Weights of a small masked spectrogram model.
Data: trained on Morse code for random letters and digits, with fading, noise and interfering tones, 26041 training examples, 90.9 epochs.
Rows from block 5 of the encoder of a small masked spectrogram model, named by matrix and row number. Rows with one number belong to one neuron. Each number is 128 + 32 x the weight over its row's rms, rounded and kept within 0 to 255. All counts start at 0. Numbers have three digits each.
After each neuron's rows are labels from the 100 clips, of 14976, where the neuron reaches its highest value: "strongest on" is what is common among them. Only what is clearly more common there than usual is listed. The data: Morse code for random letters and digits, with fading, noise and interfering tones. In brackets: how many of the 100.
# fc1: MLP up (encoder.blocks.5.mlp.fc1.weight, 1152x384), inputs 0-127
# fc2: MLP down (encoder.blocks.5.mlp.fc2.weight, 384x1152, transposed), outputs 0-127

fc1.466:089168150060202103104145149179125122156114058184137143116182118113095139126099117133152089165204108082082102138131114069139104160163129142138129094107127071135147135130137129128116152108069113118110127153138079114155085099136116037141101126140150138121116141116128138117128148114138130175116141175119158146148053108136139128146124120162088109130094141148124183111111080126117064071121
fc2.466:079153112149099154125141077111161163121157082132101151112125106075121105171168133127195110161085144154107135123147176150161165123154094053077185090210074166186088107093147176148124139174128131138118149167108135108072122129133158132150134111100159083078111131164095124091101138133071065141169144121122133105143094086146168137144119109112155139190132131120169118143148153177172151176124
strongest on: interfering tone (60); rumble (44)

fc1.441:107147138108178141185090176112110110175173087101138102140091119136149131159160134121127115113147133112138152107127154064132069114129124173147117179091131218102138131153090123129122045127183089093071092139123140169097085097127108158188120188108088100173073136127100132152124147099141072126196187128168140123126116158199123080125120124137169142133126145099109054141129171101164130170071
fc2.441:127114147102178144151174154128059137065103111106112130119195145229109104169084190077086078148092118115133122192125070114121104142063115116130089149132139144099119153161045105133131170076139135141159116098128088115158156118145104111136091129123124141076138152165116118085107161098117131159093077119137150113196166137112177122157139201156112132097155172131044097153127156158124162104191
strongest on: reverberation (60); muffled (low-pass) (48); mains hum (40)

fc1.701:165132152137093100076105141187133167155153117096093140142124143106120184178157161162143161109159172132111130178182061119123124067114098095144059115085089116163130127153128133156138146174091139123117114085119150132123126104121115182106141106136082119108056179114156147093117124124151098195129132099140117080082104122167084151090120116149160113120095112158188123121103098104160123113193
fc2.701:140075104093139106140179148107128142114149153133100101126136090112164129124097129140136169110084198143181146036090127119132108119158110073095075139132136133122092078132133124169150140121137082109136143114117113110161138196117136143096123133134151111162122145170124144161102110132127162155062168108141121091099140145105122093075146093157156090130053077151170121116112155149101121101164
strongest on: tone: high (82)

fc1.137:131126141145096149153125143111092102144134158137108162090107102158119145177165112159125124183079098189149168175161089064190149098119088138135146168139187165072178125171158122170163145128081061129125082199123158121141141074139199135134167113075070164182107129142130154132138140185126137115113165130119112117113112135149127176093185113094134136152107146156082124176126117124080096174068
fc2.137:131131109082140155127135152107117107169161093096130177115139115093074101154094099146150110108154109164081129127141110146123126155124129124052192170098109137125092168135104085183108155072137174065102092064153107137059129178129067191164134136151104172183108153131120104164123137121097146047092166146085123170049125136069106164100120161110136156081090063139084125137110119156099199157152
strongest on: muffled (low-pass) (100); rumble (83)

fc1.721:079184112100153109105083089170078113104131054129093096084111162155090192156133074128100092134133144178080120111105132108139208103140167120155187199126122153137071162135067109140103171059103170079164230141157126105115086178097170071113155138120170116125132197091000112125155135092131140154154152137102113166137111139138174114144156084117101121152122138156117135105161120145151141136103
fc2.721:109117141153147156155138151127089159124128255158117153115100167108130063153095161154158129099118098085172107161140089131132027110113134108121102100083123117126116135141208170123124092235125159114112092113117106129109147096135107147110075108143118121102143069079210152111125142101135063129101099157161120102078144123109111099159152140121163146134148164152172130129113160153157107085152
strongest on: speed: fast (65)

fc1.253:148122125172120116159145113102147091114177062075129119147116114089163125116079090122215159103038167144107125202151156103124164131166051099182182122162156123161149118111123137092169102222105155088162060129166125119067150088127128161153124141157108118133117097156159144138172147201141141132124032134093153099142144141158161115124133155147157173189134125110107147136097122100130174191130
fc2.253:116131122118143081127138124128115136136129094140147153128146110132123129131123121130129109136180116132140129137129125110129117118107112124107105122129128126130122115122185131161138138069132144148127161129087134125175116149132162130103124136144124165136125095154099146110126133154121106120120138128201122126129129097139130138123131121135154123062130113123102119134138149109105128095125
strongest on: muffled (low-pass) (100); white noise (80)

fc1.41:179127119171130173167118118153102095149057096138101110106163103132165106109099158117157059147159085114091114154164148128140137122144126117113077110126105128103098160109121109119124139102137137151119153086132145114121131141169118067199099069109158123130125041125083165088113103137109096190163123157072202150151113103131132205134186132088135077160115107135134121118147066142149118176159
fc2.41:156161157170171128109159136128123127078112093092148073107109073135093122134180094064138137169132096188121073091118120130122148105111125128163147129095152134149131132104171133068134113054130115146154177070070164122202149101141195138131113151131115119126162071153183086106171086100173135160096169157190134136069113056153113112111140181126167115081154157149092109120120117111151187055142
strongest on: quiet level (88); mains hum (42)

fc1.708:084176078176130119099121125125085147152078074141155145208080089124168165183193145097146145129083115115107163179135190143125086172129096058116160109146117128131072179152168103165137107123161097193098086131124098145141112103124147164139112126116135146108123183107124195186173132129156070097145099129144137095092181136144146082174158148112141109112150174140105131165158121138153129192090
fc2.708:143170105112177154167166115079148098188164068137160065148114149103182109118122095102139110170095103165152156128142092072104116135135078150169111119155115148152151147112183133164147130118149094104068138122154131128165092102121128127143138148133130135108118119137144107158136187144133074037125132132135145077105156121194143119122095129140110115087100109122113152097098168126137141124119
strongest on: muffled (low-pass) (100); white noise (74)

fc1.464:151093131174167073166162072134162105151111128125089111103110157139120201090165138111166120180111091160126091120102147145164171171151138050156156183166118127134129115140208124167173190104131107164136140137091124086109155142141092100102105137134167142122099086087137130077141150175145139094155134097148111105140102088146110144123075116159130118114075129147160150130073150151116061159145
fc2.464:128132141102061134102164041099113066114106137082089082111179148131143102120200161140149078121138097160141137140119159152126083064138170177147096163193099162128157152115116136167182162147154069128149128098124105100112156148153101102161199155112142112148108141139151114112129088079115155102150150167181160154138123160091138175136161149102106104072114136135042085124141151159106090160155
strongest on: speed: slow (89)

fc1.558:136086145108136089114094090145158142172087162128067107094112113106059135121137128149098113101159144096122157110145092156127126132108209118152106119137051095144189098148142189078090113086117124165136188137137131162127138136143175106106136096112135172167080177084058117115157104080142073143132162110128109145183088145107106117120076141124112106089122137168106137131144191114107076121077
fc2.558:127135118131155154115112107116130131122111134141140129120148132114131124117108132099156096133135132139115131121123156113130153149151138133118106101125115104132119126135164152157125134103143132106084166123130120123141120131120125185122118128129134157128098131120091124144139128114115153135114115134118113146124108066149139135127095132129127143137117143144127137136133141107132117131153
strongest on: white noise (51); muffled (low-pass) (29)

fc1.0:099065104066117141122126211102085144136197130146129178079146132217099181166159121188097212114109079147119131116159123090166145106153053115148141152108055127122112166160123100173129105131135071110170098109123114097141160143144152171122188127119120157127161142181177181115150181145122120090142146119143164114124139126120126127132219117085149085118106177128192165152130164136133148149095
fc2.0:114180067102056127099138134069125155084163185115124114120048092058176102140127111155121156134154062121113134085116138165093158074177134118128125146123131122134144133126141130099104123174138160084177127175109119104128139133113107101139148134138128096166088106129144153148177138177149149153118192124101144106185134090149122084134092148121066068105144125148116113111129100173064219115099
strongest on: reverberation (81)

fc1.350:165121099083082094121123089174121108164104161106167115124062203087152136137142136110170070179175134157170146140131093114171101079097178161115141153072091119113071170127193169167189161127099171059183072127115084194154135137107131136141168154124169158163198129159131150117166129085129112140090132085092088134192116153145210090143137136112151157123146188163171129163153080161101111125109
fc2.350:070077142108053117126119078123143147099121175121136146104159136168100104088184163121126094126081130072145144153131122156085143138109093116143114106141170160113118179144156140130123142124123128114140149107188110134106126150124164077080129133154082089142134111153098134113120199126133158107054140108133114184105148096068179080143140148121080142161109133112114141129123151119113096101155
strongest on: interfering tone (100); rumble (69)

fc1.123:088171138140109117156123092080180136065103151055112154113123125081194120161118108074174145061135159150111076191124168105158138166137154099133106042063118130162113168163088184236161138092112124075177115123168138151132129186116130123104098109127160114144144128137143153115155168144123154160192134115080074136117047171110096161186173113183101147136111137135111134112116103137127187123123
fc2.123:183096122069195122149181134118137166115110117142130129155169137136179038120129135115159080133036089095143167116162136074133177120112067097203139161143117124097112137147107092107143105127172112099116137161063124108160114061158142115136124155119177151144115120098145108153124099113137124067088116101185122157148143112199110124113133147118124108056060162136158112171122180173151109112169
strongest on: tone: low (72); speed: fast (71); mains hum (42)

fc1.238:158118107148121138071147112103067119165129183177128078090123171161105136155153084119181060088135191132155184106016104140175113082128106107154111115169157149115116168110093135179077077126165126145130137137105135138169110086153128160102132145103132106115062128109119117159119088176126105192142143113136109161067121067136130137130159146149121140164107147091127066107092118173186129114114
fc2.238:157102117141153133145135141135115147138075098085116164121132124130149161121072098067117126149130178087125162132110207091160092065130123061158161129165128135105133110133117109149111089207169172150138109139191117123127121124130105089094169163089138136168173095105133123113114114176111116228111157094108127229106125087058151122176105105151179157109104128099067111130131146164218149124136
strongest on: tone: low (100); reverberation (86)

fc1.477:116167131143175189050158144119128107186128129139132116109134106134151167134139125144101141086137108180122110143057118148112191160143052097084178166102115113091126090144119140078089148127177113161151132151118150144176144107095140204121097042128182077181145178080158094148092138110089087145168197072066171112156090086129136177081169148100183124173151135093161195141127112122103113157074
fc2.477:141126078139162081134196131103108171087162137155133087152126138063115188130093134173169173143153112075132104085146146161104092123115169107144148113121121198138156133116154149111171128189124112089131130151113111096141160182102136058134142101075129116196164105154127080142119111124117166123114168123142116132148191111108117090168124131117090139123171099116124132107152135127066146121165
strongest on: clipping (100); mains hum (42)

fc1.578:175135085114167126145115128113136136159125186123113131150111106164094123157124081117114106098060143157118124130111100155141097142159175109086146134138122117141085089117124100129161108088124180081135121089124172111128109093137107116135142113165086151124150150117157180154115106098114175144170171083112135138112150157153151129109135047150208151123169082120063132151137148135191180096134
fc2.578:140148120132113133133143085122117059123115106168086118105191112097138138105196182154133103120148129182103158105133136104119169112123085113132153118095115177143077145136127111107119133121121146126145135139095099130167131093137164122155162160132112099103109070141113133150121115167119131148125130117229117109123146134173176169159132132106184167159084095138173140127150078064118128122104
strongest on: tone: high (69)

fc1.215:127129124114078129122118201133156125140112075161143040126099105118113108146105160142085151163136115187162108157105116145133128082125088167163100161157174156128174116131138128096138136156163123135139102123067127141141155083109073093110121157153049143080111177072116118118123137130141185116142122106092157097159104156125114134148131118128174132147177157094144147154153107128135153154167
fc2.215:171132124175148162096114111075158102127132111139129161113133147071100132111117110168132124104169144137170142122148122147117162165168185091107160128126151146108157175141112221142147178106118102116115067213099092136096125168130135130122129036165097062150188165126106142130121176127153202067071180097200142131152163101111149074117123126116142154086143064141108149127146102163205181148082
strongest on: pink noise (96)

fc1.211:120117126087089180115104133122130166116147114177093107132135108138082122120097152177156096186113101077093100145150125194116132146081092118106164015186114168165134158150189136180132077116125180117133133186109154149165156156138103198088131134153159201134130134069121118124143156139138102110124161139149128144050104164098098150146069160101143104091136104120167096113103148181074134060138
fc2.211:119173119144087068184146090117126160120168107101130166113134141114107114133132151153112159101099090236061168141119135113090110106156132173094130187108123091127117111125134190168134090080160105128110130083076139132163139107135119103170077102187115067162110145130167148111157106109148116151166095129145125099154124058188125129098150113126154150160081172132057144108130119134138112207120
strongest on: tone: high (93); speed: fast (70)

fc1.23:076086128136087131083095127106091129120204131102127115109098142198122133130116122129115181075110130125139158129100166117098170145147065135110126180104135159116138140141090112063167135148115171119145142114150156111107141128149109156117159132139142054121055191044133137135121111087117048213185149144038122113150172154108127149157084137139130128155161052140157138163107125148145119129073
fc2.23:177043119136118124133126126121133133183117141165084159133118139000147176101175106142176133124085124151115116092127129174141074156130153116159099115120140144091135170131109138078104118180163106105122110157078111130156122181129142111124117160161126179136150164141035132097120132148117147055062138078213125110126157087122138146126145127126171131152106086127135108125129180145167147113111
strongest on: speed: fast (70); clipping (32)

fc1.549:156089108142087164114102084152135156167113116129129160119224150133141154138107149180080141101101134135106139096115160121121104161118133186140086105160117171133140105139155105078121106118150143143202122126136145102195137120161141122174129152111086176154135108099103109085104188107124110111183141103092130074088099132134207140163154130132131134087134144119093085146107137128131134085112
fc2.549:091148128150073132149190116152112129121051104152120171156139126106160136115125141074092126136135136189116105155081128174191094139187130090190137081086126063071202071121091111153104171151136152089171122127154066110189170104128105172174143229140094150199118119158125079192077127173207178112168124158084160159124136087097144116125120108167140160163083105150114100099173184168163104106199
strongest on: tone: middle (64)

fc1.449:160137152123108143153109139081184175092081139130094149093161190198140189090142122115141079071137082115116153082134153143129058096179146114231116107179149139082147165100085146156137089092179166123115116065113123083097105133140106093144109196121134141144143151154117138159146099124155149098170097123121086116110128112133169125149155092058135152150106169095120136154133111104094089113151
fc2.449:126167131136158096142109121094125096158107121060131055122130122151143167185204174145170067136151093103089163058127122161128157158128103166116154118112117092096157156078136103126113121087092168154118160105113123126159146132116100122128111189130123183124113144109173147136141079105075149145159089093038081078126100073098152060122178183105114113076154117128178141123111127191110111138038
strongest on: reverberation (100); mains hum (47)

fc1.359:121198124144122130081045105149188121099081101142129112115215164185160113117096161161119049151180147036133113159116120119094207093091105121130135219177087092098125139081196121084129107170087124172164167159144133151141089116149163088126108156120097252146110113092119141205113145109128120106116114134167036142129096155152153159158167146084127120108109123118160151135113150129120115143120
fc2.359:120109146153109135148112124182148186137143134178128179129128162162118137126137158148123093137138166138116129111122136144121132106127080108092144122124168135099134142127090183110114118164092165113180125141125138126142124142123122107122123125142121065117105137125092141138123144098103129135139116130133119120112141104079130130111100148115109134175120105119109140132136133137161156095124
strongest on: speed: slow (70)

fc1.48:181081160137102105135104088147107106122102123128136106101127133140167141146144143176123099190142102110114085125122085104163099100131139135099125100102091057115151183094131142117125154156087179140142106126150120160080104115120130169108126121150115088091094087144135093145107187102148106127159144083136152146138150177089179095147116097120155148103061175099099141182129103092111203094139
fc2.48:091171107116134184140109102129115075127163074112106084149147123165059099112197131102153161132139114111100148076145143123161121193124143119121106102158119160097105157162170120106137155184134136186135144140124133083158168163066115113115174122074093106155170100105127130110101166121087104117092131129085110137136123094149111067128146172157161096109085090067118111153122147091116144114124
strongest on: interfering tone (99)

fc1.733:184170122127093062122151089131122092111075102086149147156120174089130206134126151165045092112157111232132172227104095126118153146196119179064150157096128062176145129116060128132159141112098174090137047129127137133128096075076125095176117080077093148127159164132045115093103122136157119092121095142167146142207073194106147156094137128118130127193099123162130125129105044127150133102129
fc2.733:097104132141131183138172175116091185093126109133131096127104081109112138131133118107117145122134158071104128110120134178124089096082182139132152128080153144103139118158100150188148165120098112148129160125179118130116110145132088121076134152167142112152120134125190112092131124155107092134084101125121128121082127141165150073142120152148104109129109135103104133124128128126193155110107
strongest on: white noise (75); muffled (low-pass) (58)

fc1.713:100108087149125139164167144152145080143122131140075144116116143126127138098118173139101081072153108103091132142172137169181117176103090120160149098102207141079094183155143133122102171067153126146026147093096105073137123127165111154100161074133125168125145187129130112129114125088147098144161103116132122147169095133142114116116111119084125115065130160108088151188128130143203153113109
fc2.713:112183074153167102140158144129086110157144105118101099128095130131161141134108049088228141113111149147059126147128126120125104070143118109162120130115163163095137165141075122179089107090219154133210095144119099140151146140124100102150110129175124053129115143110174156149105157112143155150142161162098115146123081080174095104121120105087127127054123149165123107109123134132105134183121
strongest on: interfering tone (66); white noise (54); reverberation (51)

fc1.640:118169126071132167107174093073104211133176177110102126155125052120120055112119110156140045112177154147192108172129099095130105133089155115139133119126087186115147130141074122120090135151122187133186143116150190096111078089097144130087124120112203081092157146177143099127116139115159122148128058079088169111145111155185086159124110123161140129102132147110106078089149063126104127146074
fc2.640:197142123136175092170099178149136107095151166099171119151140154143075065161089083184112119152099184083135088087116133097089158123161095114089129154149159077111126176126085089104099116217128117114132084135100126106121133115124154184146105138160118119117124072161135114127168132105121167094118134143099137129122156095151106111155090157119109105121143153139133129105138199140148170109156
strongest on: tone: middle (60); speed: fast (60)

fc1.678:067094116093191131087125088168127172062151100121133118156108163184216129116176121135179071139110087088115129174137151135107146121124117102186169128124113106143140083066115094164158055097095100094090112138108092141158109167138139162151151152132124072059111137089117123116098218088092146160110136194080124166141113098129100120183160120090167135144156149080118081125151112153152134150153
fc2.678:116125123117136125041106094093140087155096121112115097138149123188117135146158174106102149140083174158124136134134179109091128142152056112159147104163133124153062087107128090074118138125124109125144067089153048116141101144123154109127160154118154113130111099089101165123142163142093107152194179107145128148098127134130062111122173110105110177145163151144106099160150133135142153139163
strongest on: muffled (low-pass) (70)

fc1.726:091131151149082097144181121189136128119107150160174109153105129173101075140110105135118084105075120099151148105126141098141124127147216076115127175119103097109130126134070172074110138148172080160131187172162126138126159166079142138128143111087148169173079105155120121107102101157120095131140095152120138132156152174145092123093130158124108166103123145103065172108178150076161084091096
fc2.726:112122131082123118119147148109135122162126098140163147118168123117142099113091116096129081127132087114122133147143152133128121138147144144117123093110118087110099149138168169141127152121164115122101140122060114118133124124118100195153136150149125151140113133145133126096167123142074146134125089136107123109080096088179134103144123137123129114163116088123109093118144140149172140130136
strongest on: tone: low (76); white noise (53)

fc1.404:079089122128111147121107138141137099127089071152083099093124131207114153148142118112104054120180167082111107126124116139157104137096158164219203085157108164148060124120207106134137213132093167184092136087166161105173117148165134140098126137112130171106087127150078083062121123182120177132117102103128114155172147148120118139070156129170093118068098114157114126142118138148180139104116
fc2.404:132081118146192120159158155155118149140156202209129189136131100112100147125038117144111097125069141147135109149128126091117085106130114122103154104090142142113147196124150076065125115201145117075164120149088180125144133084130106120168137129157104065137093170138139143167121147086118127149088123151080123130107158053092120102144091116130175112186106118133122119126131166132093118109126
strongest on: speed: fast (94); mains hum (41)

fc1.321:065167170124097107123080134092127099106125121137134148136079127129116155160154136127083127134118114135119098123116115101129128174094142088124133129175086114113141186126132091102179107148111188107154137152088125098151180137104128162138147128150125086129125130151118124088104103186090136137112133156161181130154097151111088089093146139074096119122132124136106130138142127131138141117095
fc2.321:154113074103147132165132127119091165191104163168159099170135114097163138128162145121136064139138125154147132145178114076142086133120099163212101116113121110160187131141105145083098163138126143142148138114077119151153104116131097074194111119114127129133096156142171069164092116079092136102147137108156111167115138069106076097154140133105075149097145141103141079128101120134093152044096
strongest on: rumble (42); the character "i" (33)

fc1.432:169150086144101108118140123127131169080127093138138122158140153102089124105158069189109145167096150155128174150065152131157123117133061116157141176155102104142140067126036087184150107139177166107090110150173143098126125144110142127143119142140103143108141125198130127110145186119161180213069183143162090133132158134092110131141099151122121103175149140127108137096095145141135082139072
fc2.432:191166170160092102131124083183127109108142095074125044101181153138103125123145180132074113102145088116124144156132100155115199158171183163117101130092164161118178091134210160050100104094117105182143134103064163149112144106140153078109128122123101095100190121133114095093127112136160086100147105125226142108097115149142120110179156132090146112200170116139099132110109113123108123159147
strongest on: rumble (98); quiet level (80)

fc1.752:097110109126179045139164130107120099077124067141101145166112078104142150121100114125067152128113117135104130107116146151098141158117132152153099231092096101143174149130146150085089109160125159166174092163143111114115171129113173075158116047135060166079053116125119183085155111180165164173135089148168101113149161182144130138115078099127127120169139115168096137111060114144099119165163
fc2.752:171131149101116193125153138147094170118099149134135117133092138087076059145139130128144155109142148134101098086137129093128105118122093164122157136117096081134143094140139119180114136044128145153152085058107129130118113174138081217144130189128126136156179103114103126141147136150133129148098084109130132145094107036154118127106162160110141138125144142142078133125139110127144120142185
strongest on: pink noise (76)

fc1.628:123158112136112066113148152192184130073141081110155133094173137119089145150108124094069119133195072132140107160070084228137093222041075110216153105125126122176136122097183110115165145161155187132133141082094161094125162104115139125161128059154160126136173165166132115140149128108147120139109141129172193103177150151155133172153095107133119150132114110124138118102155122167194162085174
fc2.628:145142119097124210119110104082135137117148174154093128128113081099116078083133123089177136150083121187131134176154117166147169118158169094049200088094189154122099206163083120155095162174118070134128092116155111125116138148122114083117143093108118137137120194130118182197120113133084152076139125120158149113104165138133113106145166176106056162099063082077156150141140108144148092121105
strongest on: rumble (100); quiet level (61)

fc1.165:117113132133135077153116148120135081114130065092122125153118139129149145166163124159138167164136107193114100089104092117138142097117139143164164139114160150161109076147076095091108063102059109129105136091103058118137141134108100080134144128120113147148128149130090096099082133105092093132136139045175139141114134075120162194101101074103137129135068147113108148143120104165073120121083
fc2.165:117091146150123074071135113132145129177098127060124207111133170139114186093144195131128103133110099177167145129110148039137163155104108159126091128163129165123100140109171120053102130139170138099135106070065136130127122136125106135141061174148140131146118092146136073122096139124133083120166125095143123113131124107091147183108102142115179133167109139145106096117140078100096125106084
strongest on: clipping (90); tone: high (62)

fc1.612:153168118133169118095083122152167160127143069143133139139162160030144074123078162125185081159197147086134136130141137159139171068119068145154109056161106149143093117161102125121167094068121125166089133128153111158133066105126110155101122121113140141150141190120150109129134139169123130094108147077161110172159110096113110220136125145128120140086129167148141121108116089129113090057126
fc2.612:109135121139143159098136097133141135146117196123124153120149144123099129121097140174177114142100131118099116126135163128138147065134165135124109154106103160093091122131153117104164114160119116127144139128114157126177131142121135119120112077116133163109103148124110130128105132151140141138125168121149124149154133100116117176140131134133153121156174098127083131123130184109112090106091
strongest on: quiet level (66); mains hum (65); speed: slow (64)

fc1.203:183129100147153147133145186091146136092117085115114118127124083125180129141147145134114139132153122086175172042108125182137126176163137136134138141109141028161175131110030095109077138117078196090143106133156036131128116156114102085093105134099170178170161111153185089135128120144130172156119167110057140099112106130141144108195181130105147097074147203164119203094127116066063126164102
fc2.203:143162175089126149082118157131151132189139102096140137128116134139099105121150111137157096158169081074155170151131092172141190136118113156163101164115083149146140158122132127126131131074081136090130124062068161188132096104116111113135160179114126076138118157145131177117067034123084151157158174121160122129201144137125092124098141129090128087059095136118135117175139127110127147125162
strongest on: muffled (low-pass) (99); white noise (89)

fc1.528:155132125160087170142155160141185151147090109104124062097176152141119133175136163102158104175129148135151158198118113132190141138108100178145094100109036105096154111152134095080051124165144130134164135106149136142086177118141168155140098169104133142142125091177148107125095160092151140129157111209073146147125170156170158097154213126122115123181109109158113126115116143168223093092104
fc2.528:155155149125142157144157114150140127189102093158187140128131082164127139100085108118124063111122089093086168232129081123143157132142085150156150158132104107085125102151220113111127115131126118082132115155079142127123103077123163063157103156131126121133105161127111122097126074068154119069108121152147168145133140048172137024125142126126106110157152132161107124147125160117068157131150
strongest on: tone: high (80); speed: medium (74); mains hum (42)

fc1.705:138126129150159101079143128140118133120185115160207166131152097142052066143141176082101093170195128139132148133112092092150097084137081098127189149173134101152105095141135072166128168115131179131107082139178130136049144162155091115152145081145175141131163140178079094146185173139225170127117049161101150186205178101144112141121161130111131121095126160154101144115127116159158158120123
fc2.705:106060151138137174130121148079084073084059120152137128124123148119110138119117156092138189126072189168134108190128150109092100100161179097124093115102158142125105173136076139145129126165152100137116144210137089128100128177116144186157140140129169086169165081120086129110141130098181119130071143213155144110183127225113171121131080112120105129164106154128071091128122144128136105111134
strongest on: muffled (low-pass) (85); white noise (52)

fc1.534:091146128073158098109193077137153076084198134138148132117148100137060123132148128136062118132146087134119137195081112165155122186075124117206143128118093080135075094098103107174159179148143202137094142154177197098144167154176120142125133084132170167166202167137145075108166148141161138133102133145146154136185184107140107133116107119140115134144160119150158132145100125122248164118069
fc2.534:104109161149075136058112092111109105039068116175079106111122098073110175086127179106130140156131142179158123165146162160101143120153153119064128111066195163112157182165156190148108178161128090109174135142121091123163154131122132048151115099163110129121120140124071189141132106129168122088113134135210153125123158161135176114148116162105112145176082104133101118128140096111102090129143
strongest on: rumble (100); quiet level (63); reverberation (49)

fc1.622:096040132133134151133154164102086147055127068123130128130098054125108134153110178095055156149125143171181149069143129110132143088186144054167129228144042124184107105180111120091153098061148160145073137124122096203125108179137130186105119152130174130133127130098108138137096158096145162108126139145133179135142110142147134140131110162135082077053114176121068122091106132156114162163107
fc2.622:114130116116137133117060122143118114200128059144104175125094108150108129116129100104110192140089116062091080149123124169092155129108093130163151173117171157107134148184151087101131165190108106133152142119177158140199107101115155149105135139123140142151137038134071082155148158116169138129136157113120114099097090121055129170152053154148113119136165131120073143104161164107092120118107
strongest on: muffled (low-pass) (100); rumble (57)

fc1.454:076117148112144149149152103113105127141118040104162105144107122142172158130126168167091121133200167113157127050102111198121114070133052127109128096091068099149210131165159071099154148147136112153124177122123110141162106164109132123061151152104129116073153076125132095100089118123074077187078123099153114146144151119053149172116149119121083099104145116164133072124143116185126159155115
fc2.454:100136112108107155107119104105145156197193129135078132121137159177112101167155139089137144161148090131145169096126100163131139171129149129097066125059172114098128113108089085159133155086149107127100197129118161133151119135141153143193119147116153118133115147145117117175130105096089156159074149164107135103099110107136134120151130152160122108121103179123135137137130141111086088162144
strongest on: interfering tone (82); reverberation (50)

fc1.277:125173121094109143150123109151150103097074088159105158150057087098156120116068114114132129125159153200107138145144081163071105126135135125118123110118160155149142178114129163142119135105157095102098160088134118083147131123124110097146123118157146185111095117151183097131158104166103120093134164131179188101123127094152159144119131150145106150122001136120132156140051074112184102110151
fc2.277:090141166116099158078110136153124104093073121088099056108140080172138117127145195149158117138126114174103092067119172156131059120163107155131093094159133107148205115136116157161147144179124096097169098159120142113144145108134068084099153080097130110126156168142189124101154126057142173100136086134147126180091151138155184107135155193110084108139155099157063124104147098119130110114139
strongest on: tone: low (61); white noise (41)

fc1.646:113140148133118151138069145149133163200130078161062164102120108167085124125209189065105131092204135160170135108126177098135112161120136108140131076146154127163107115192206177125172122109150120168113197155133153135167149146139188097130108124120168126110141115113095072097162121102124103107135153075121131137102150204145140098102116129152183067188110164152159090143117142149138087147148
fc2.646:143160110135105140171105119116157158063064049103121091120112148107165115123094160103168186122154131137120159163134116130092141169086094156213080138162116146097176077128224148155122104067113164108082196120167102117155139071125210154086134154106171156104092114149155142123121146109158124165080172106080148168137119148151113122127149106113128140106126162130068141135124123144103080072180
strongest on: speed: slow (85); muffled (low-pass) (51)

fc1.439:152180122149081065140113169158096178132165153115082130135107137134102075197119154160111131090091146163165115081114103124141165123114181100124167082138166084120128107146126135073134098165179163143093093118151133123117177120086101153121130101127103115088120160132169085144120113063159132126075111125058144088125144108162071102126133137138159092104148110107129115143109101083145126123136
fc2.439:170132136195175143072078147177156147150114129108143108116112153106104156129141147056157089169085110083126142131139150147121199189166123093129161125107155154107092138153067193129121136133130098108071144229116105137177119130126118062102111099165143043083137123089114148125151134124112158077037144078179166132126138158091110135125133128131189134157127151131135115126141165169168107105078
strongest on: rumble (89); thin (high-pass) (43)

fc1.764:144118145133123138092156086119112120077157157095166118095149121124137194157173123133083168137148153177100113171157116063134180120156115143177130092106087096110130130095086100118059130045098191123123110086139177103141098144124152155125101118178136197157123049156101109103105148127162185148113074126132118119140137124034135188108128138130132125156123092130154121115127136088047207228155
fc2.764:178111123137146179161111119155115124177195122121117119123073118099152137149172113136066136142117069057169171063129079145145100121122128161090180149127200095082097130102067170156161116141097080129130138134117131128109121180126109117144139114091101133161217170129124118069141102140084146108140128086163113118101110183165130069094128120130170147095164165154171138125138105110167159089093
strongest on: white noise (97); reverberation (84)

fc1.392:128094147121110141075090134134146126093111166152133133127183077135151097139138107097031088117219163075159161133140193105101115146116094102097133106100104185107163133117096121112130140114162096138155126141120060126145096149139096157126125105141134102047130111112087174133152140172110092116124114178139096102158146136136114170116124127142104110159071113176168079110131104080057076143111
fc2.392:090125134143123165147119144128144189105090097108114127110133099124087151139142201155126116132224117157128096195130120156119184107124203140166154162110094176111104202131114138133118143101124116112156181155131129129130129052128117092126103052135144152133113175126097140130127118115165149096172127123088144106112168080146126150132110178135109118137099088126183108127122107135109092123142
strongest on: interfering tone (100); white noise (40); muffled (low-pass) (35)